{"dataset": "pixel-art sprites of 400 made-up characters on tiled backdrops", "horizontal_flip": false, "loss": "cross_entropy", "warmup_steps": 480}
Rows from block 9 of a small image classifier, named by matrix and row number. Rows with one number within an expert belong to one neuron, the router's apart. Each number is 500 + 50 x the weight over its row's rms, rounded and kept within 0 to 999. All counts start at 0. Numbers have three digits each. After the name is the row's rms in percent of the matrix's.
After each expert's rows are labels from the 100 images, of 14848, where the router gives the expert most weight on average: "top examples" is what is common among them; "colour at peak" is the nearest of a few named colours to the mean colour under the peak. Only what is clearly more common there than usual is listed. The data: pixel-art sprites of 400 made-up characters on tiled backdrops. In brackets: how many of the 100, against the usual share in percent.
# router: router (model.blocks.9.mlp.router.weight, 8x256, trained with AdamW), inputs 128-191
# up: expert up (model.blocks.9.mlp.up, 8x128x256), inputs 128-191
# down: expert down (model.blocks.9.mlp.down, 8x256x128, transposed), outputs 128-191

# expert 7
router.7 101:478464512559554514541473489518588422450529642571464478467458507422512565429469476498443446532448459591511420502453463485516519498454592508470492522532538543420510409536448500486551571526552458
up.0 090:472546474513576472493521453433519497488533469450481502481470548480604429505504464473456522506533383619433598538507475609472482542465554457531499461513496562430393478447532554471491398634404408
down.0 102:517545564513507525552455576560494478491494489393456552549469461462587621503659558495606467500393500474508508509505417463510425501504431500405420496493470503428547461505502496498446539457527490
up.1 104:488464448526547534402474464474462455500498458513543557466634426513504533516567503500437460493600483562513545381451536534573455479465558499497503499444570486572537461552472519487559527472601509
down.1 098:541492513540500318527504607512515510509508486405490415636503513510432423622518589500487408607461516413393437551482514567436518469508456489548502527523410459554510471508523503529512512516438528
up.2 094:527506639656547535607394516508556488479543511539597476424582585501463528524533392569589530501525589583458505465432541506496464451509539573488524457461486586422530522473500501398536456413389560
down.2 094:472491498505482597449549590489506490505494453495531478642583379537527553480527528499457516549573503479433440539482373506464565520496616477537568491460539486523457488508490488471445549533407510
up.3 103:516525488478478442451540523396540584433466485483434569511599585462555512544545437477535430456483542500462476586482545588492539421453523548418503462525490566509483519514473482465537511640539451
down.3 125:514456505502496541577490453522484468544495429602459498510353476569639506389505544491391595518549505500517470481448512479512491520488412500567400420396496516446491517500493481454490487456445522
top examples: purple (100 vs 8.3); large (100 vs 39.4); lower left (49 vs 24.5)
colour at peak: purple (66 vs 1.5)

# expert 3
router.3 116:557535636496532477483504540520507529479471460425523478435556507464536434557495539393539590483534483387493452581524428490528468452463566529521473467553513438487464559476442564514457463496489556
up.23 094:484517553491538467508557517487631490465483547663500526465449468547464486577522445396458505577399509517531558464577484534497563495535425596480444491471527401446485484589558548441489479457567423
down.23 099:527459516470486650467482488429495469514501407489550412558499596415445459528506488493560501562415500485535506583523447400581451492509487483515486573432445481509496473490494554460581567477575483
up.24 115:487588468442471617499503528468461470507477495485551517515526474514476506312555397559512603499444537469549579470474568520542434531449551490495568519425531490556433510555492510420546502571480489
down.24 107:516501509495499489471517494516485512493496481474524610549505521466549504265577598485558606537487499467532494469517572506539437483493452494577532486363472490433507501498503470473552525514496496
up.25 110:551569566474459462503494476426541534552511503553534501507491543571467493499480496543550542546444484469463566495486576479571550588501507461595467516429480429470543427485506510567442470551517512
down.25 104:486531472507505456514518475532495505491498532452487496407388510535576410400463622495331596557539502461471552523577471553500438535503546481508506538467505496399509488509496505506504472460429499
up.26 089:558572510508517607385417478521535499522491385508492459562510509578485454514483516527549552565577530535419534491462483497556486505563438498557486539519525412476582546582554545624494536556505569
down.26 102:524405493489491476612523519451495515475501506514549468373381484458538522469538526481417545481398495492541461412495452464595518512490460478404504533495468511413476457493477453459562442512587483
top examples: large (100 vs 39.4); teal (82 vs 8.4)
colour at peak: green (49 vs 3.7)

# expert 6
router.6 088:520568485505437456592464491524438526516440438545470457395442484534563443577509515491477484513495543577516474507532481486416539547447408526571427556562506412474550424446585496502496545527449415
up.0 096:512546439486412541394482477523424538530514407461465463548506607521552478521502531548564501413498429468553641457422505500481538502464606472529578600535495551531486587551507509532512487481623471
down.0 088:543533521528472357580452435527488555485519483533497526499538468472460463576423547482498388493457501525481503547432526434514493523512390503474566466462500501421503490483529651500483534540422478
up.1 083:453480467558429613461525470561478465448505522587519532486506511561541512425490462527576462538470439531506558555442501436376523521541505503506543681508446484539553583540501481581438458554560524
down.1 091:529527551499497479556495505496502613496484559491562580520497480420571398517470504507417560462603508391498543492490467541483544545498416510527468455425445484541501478506505435528499466525385506
up.2 096:521475522422471562550436502485515547531631515441482455401489435481455437544517539545570595512534470467446535495526385481563389554540415446502472527470525488527327434463504577528576472605578501
down.2 093:466480494498476547494517435535496534498493400494556479535539479489433542414475452500448469641446500518504535492391458479579497474494510527563566558471412538499516507505505457489485513440484505
up.3 084:523572515471472497553483525518530479467418462441513406541562493515444506464466551517580490438533503493538518468519535494532564540498487597613584537463363474616406422425512509552495507506434460
down.3 101:491463517505498448477465459568484455492476539469576670434404463477539487592501372500554530581298497475520421418527457493503493494490476490449510589516337432496487488494480516480536450449427499
top examples: grey (100 vs 8.3)
colour at peak: black (62 vs 16.9)

# expert 1
router.1 090:527460445517495549507456492529457555438473429529525514502469525542406521408564492539569433443499541593467544545547530521574535556459464436520486503547471507467570485593431535512491514471417522
up.0 105:550525487479508578446445565493517433462448534465401479596492464527455415588559384580493475496552556546481512505511518534541504527516451490481528528460543448599517458566553604390460389496451473
down.0 110:518543512492492389490486431509492499499513465412476583579485519457611526501495548496445444494523508458574499524500525439488540504510563514561535444427491488347524554502519436496491493445471534
up.1 105:521483522494454524446475445493544457544503520546427479612507490544491483511491501513564474680550473521538536426533401488485635510534483567436478533532476494460523464523487506487430592571506523
down.1 112:475482489499480476484519589524508495482500465518569446497487487532513454350535682491391534582518499576448521466558496470446516521503462499371453396467490544516533476489504524500484558547549481
up.2 103:484516433526556474539545485450560518525470547467386523494441467446537477550492414528512436512529538489387494510491497473508573457505428500478513384410515443442522521493506427420518495518485513
down.2 110:494582534503506543600502484543484482485500560450472632463515472486517443521637439489502405529482505563537583433491442523554460496502559518513426435534584483579425538500507470463453487464503493
up.3 095:449545497429600432538522435550423507529492499485500506561617476464432438591532522463434521529512534483476514580545609501515527530493461596482523531605459511506466479503529612510495511517521492
down.3 094:497497478484496480548452538495513505466498481544484466351459556495414542571555529502564568629528492378482470514458380455587454560498422495487565478524528462436500493492492502412556524439561514
top examples: white (100 vs 8); large (100 vs 39.4)
colour at peak: grey (65 vs 30.5)

# expert 4
router.4 106:372505411524434524576474636563491451472528470474534482477557502498545526538571538479472498439469481519498437428521537579526466425480366540534404511557429452548548588493411520562488460495549555
up.0 104:537475606483497487460470478432587567506483551596498536456522605523550409530510522543438537549451459551610445528472569401430468514478446491520479466461595468485513595506586578459571412472531423
down.0 103:493503483512491476522479463466499472492493492531498396576473534496570467439567610510482516469455497470482515422511567454530431521500552497479481575515396461572507460496491581542584485476555499
up.1 109:524502521440558516470523500520509546581420511527512426515526454490398406423486470465549476487454552407512511540532572532518635478481524447508554498531501428521428400513592469426520513496449493
down.1 095:510579537476508489525488431486498492504492507537479469554398431474575562455512541500524415494404489616501464455420577516504483505485595496587500529419560507494451497493492437549565467501483492
up.2 102:483499575617521562539565473455474494515528518538473619455479603497443579457527480564476544429493507478517570507592522485546481559533467525475551535575533452445550543584404460558499537504432443
down.2 092:519447486516519623507489467516494489450488394482527459497451438480494499567487472493417473572609492592552512523602432547536519485488524490484458419398522500486494503493497541491537479518636494
up.3 108:477464449523485467481504458372590534533535469522581541506481438479518542526441460609536461462532411468567468522427588440614430456480443434461482385504527452528499565554493425470505470532568538
down.3 093:472430493505489474538523577468517472500501496431510417527480558562509539433532427515567477451517502616480490431472551475398464502502510494513549440483463493535457503499504476486540526491455501
top examples: pink (100 vs 8.7); large (100 vs 39.4)
colour at peak: brown (57 vs 24.8)

# expert 5
router.5 100:513527546487470447465423448418459518533456484522533500519482464447554423506488433550594534473530479534531513542465611569565597576487522505473607490425595442511490442536584493447452527494435536
up.23 110:522443523493490590397507487548546619527511467497548534611511484505461554457451600518522453495464439526488559396531420410538618530531511578462503476488417581495618512500534554554423571496553456
down.23 112:456443510492514513444503533490492442491499425658493460576454466584441491456519590508484563538391503512530520471515438438344541485497539504513529528516386487571498514497500484476507593484438518
up.24 101:433523546454502532525476576522494497446450520581508491425453439420525473455479421538482560559451550418496472543528433486473434633551475477536580542521654471487537483534464486515506491462503534
down.24 098:525485540504512445490451456486492509511514458365507488585570512451487559605408500502486367440532510477690479515489490536391497459508462495458555390500530509554454463486510473454560563516531495
up.25 122:457571595455544565472533634531505532525428531473452541519509426479473542568564537556491440406460494462462530499528484494457516513493393538490502461482461497410477564565503471458486605509427412
down.25 108:471540471483519596482485520549505507485502470554478373493430443441570474530620510503487467559626481577573529545517481454544431473496515498375452463598485465448583519497499538477535488547469486
up.26 099:545471500407518483461458431557516570473557525502518495582499540480514621530490517474455431599498464551488500500461453379518462485536499477502526497519530469469506456503424562501509446545555524
down.26 083:508535469512500395545481455500509567515507517437480492534516462557431326474488650489447554446512510478428431492459555548565508443513589482375487575519534499364517466502500458487546439554496519
top examples: blue (84 vs 8.4)
colour at peak: pink (40 vs 15.5)

# expert 2
router.2 105:486528485531506557489505536522494560513472427588514534433461425450466458475565510508499571460486517551567483501560452493424492550452529541529519585489482384464469465420504509483475603581573487
up.23 103:450482508452439471591477544467464526506464516495484546417503416460585478500424503498531463622503465494474510492502633480504589509498486530527537479486587455516427514507431508541659503491506566
down.23 100:471584470510492469522530491481498477536503463501508538437453501491581438468541553505516440444451501475537512475435349524565548455506550474591519446525512455548450487493501395535481529537407496
up.24 092:517583422494526475445446475514462552525424517417470561588514482477582416421570580488562514552492591439502440580424475468474536545449564397539483498519462499460501421484484486433404406526497568
down.24 088:460493528513501508458471545479500520485505478486554369423496502560465571618574469491518493580516499488570539542513657445485479543515446512478478497547570527392468486518512534486493491558516526
up.25 097:500475517446474463496549448458470513561507428330459420607481453423467501471537441409505499463491533489481579467476529497544524495531469571544581530585471511507480503565498510547399462458487481
down.25 103:548527524501481483450538369474498552531501507406529639573588486537549433459494537492543466487420507600524554562558543478466523472499494508403445549475538471476501532511493490449541503573467520
up.26 099:562517552521519474524447414509422485531449441531440482418516510501491513547528422468469382577560562489430495481585479514467497470575584484563367430463505486494504497592513515588508510370496545
down.26 096:470568486521518489510466498448509436519516510457515542498466503472479546525663617497496551594560507445440404507516527510627480513504441514496532579583512491558477526493503513504488475541509493
top examples: large (100 vs 39.4); orange (87 vs 8.3)
colour at peak: brown (83 vs 24.8)

# expert 0
router.0 093:547444487541495523539538495527575473480537508498544526490468541498578470516421467524420426490480507437481496492518533521484560566585460510525589438444576562558506471497534476468414485563508554
up.23 091:532500356470534508400416541488467508590495453384465499590484432552441440461499543474565467603557484434449429512587411508548475489438503506428515558491555570511549505593580522501567498463501486
down.23 089:531441485502514421592504459489506496520517564479508461565523589534367530558532467511452505471521498536566454515516545510522479415507422501448400552506445505505427488510518585568520482537412490
up.24 088:509512502540474543455524386515438489477570491561540510485544568465451422576524510478501454539543515541524540514451433593499532511456518523493436501468428532516407513543546577524522511420457437
down.24 103:534471507506473518616493501560506500513500486585482443549499495521490321520518576494455493461457497495482537430525417482501521515495521480436398539556509495559517488499496444498432583530427515
up.25 105:490512524562484487497527599496545493526416481419556492502480512444462531471542650467569423453545482618624458443467544485570549514434540479482534456478452537423501521479496485473351469631465556
down.25 107:562507479495509531451480486443513502489503508454499557471496513452574487473500441526595573403561503546500502489595527438497526445504599509457510531496522531492539511503508550504495534476462469
up.26 109:527574495421476522601489479532500489479497542479490498477464541489512496441498449513409492529489492570553503439453484542438493530526531478572559448488540410495510450454585568461515538423491502
down.26 096:444470495487489410598534545488495530518507497516581440586416519458501452437470594485558491568506492462501577658538402542561512544502452506425412475479573494572533549488499409490530483559570488
top examples: brown (100 vs 7.6); large (100 vs 39.4)
colour at peak: brown (53 vs 24.8)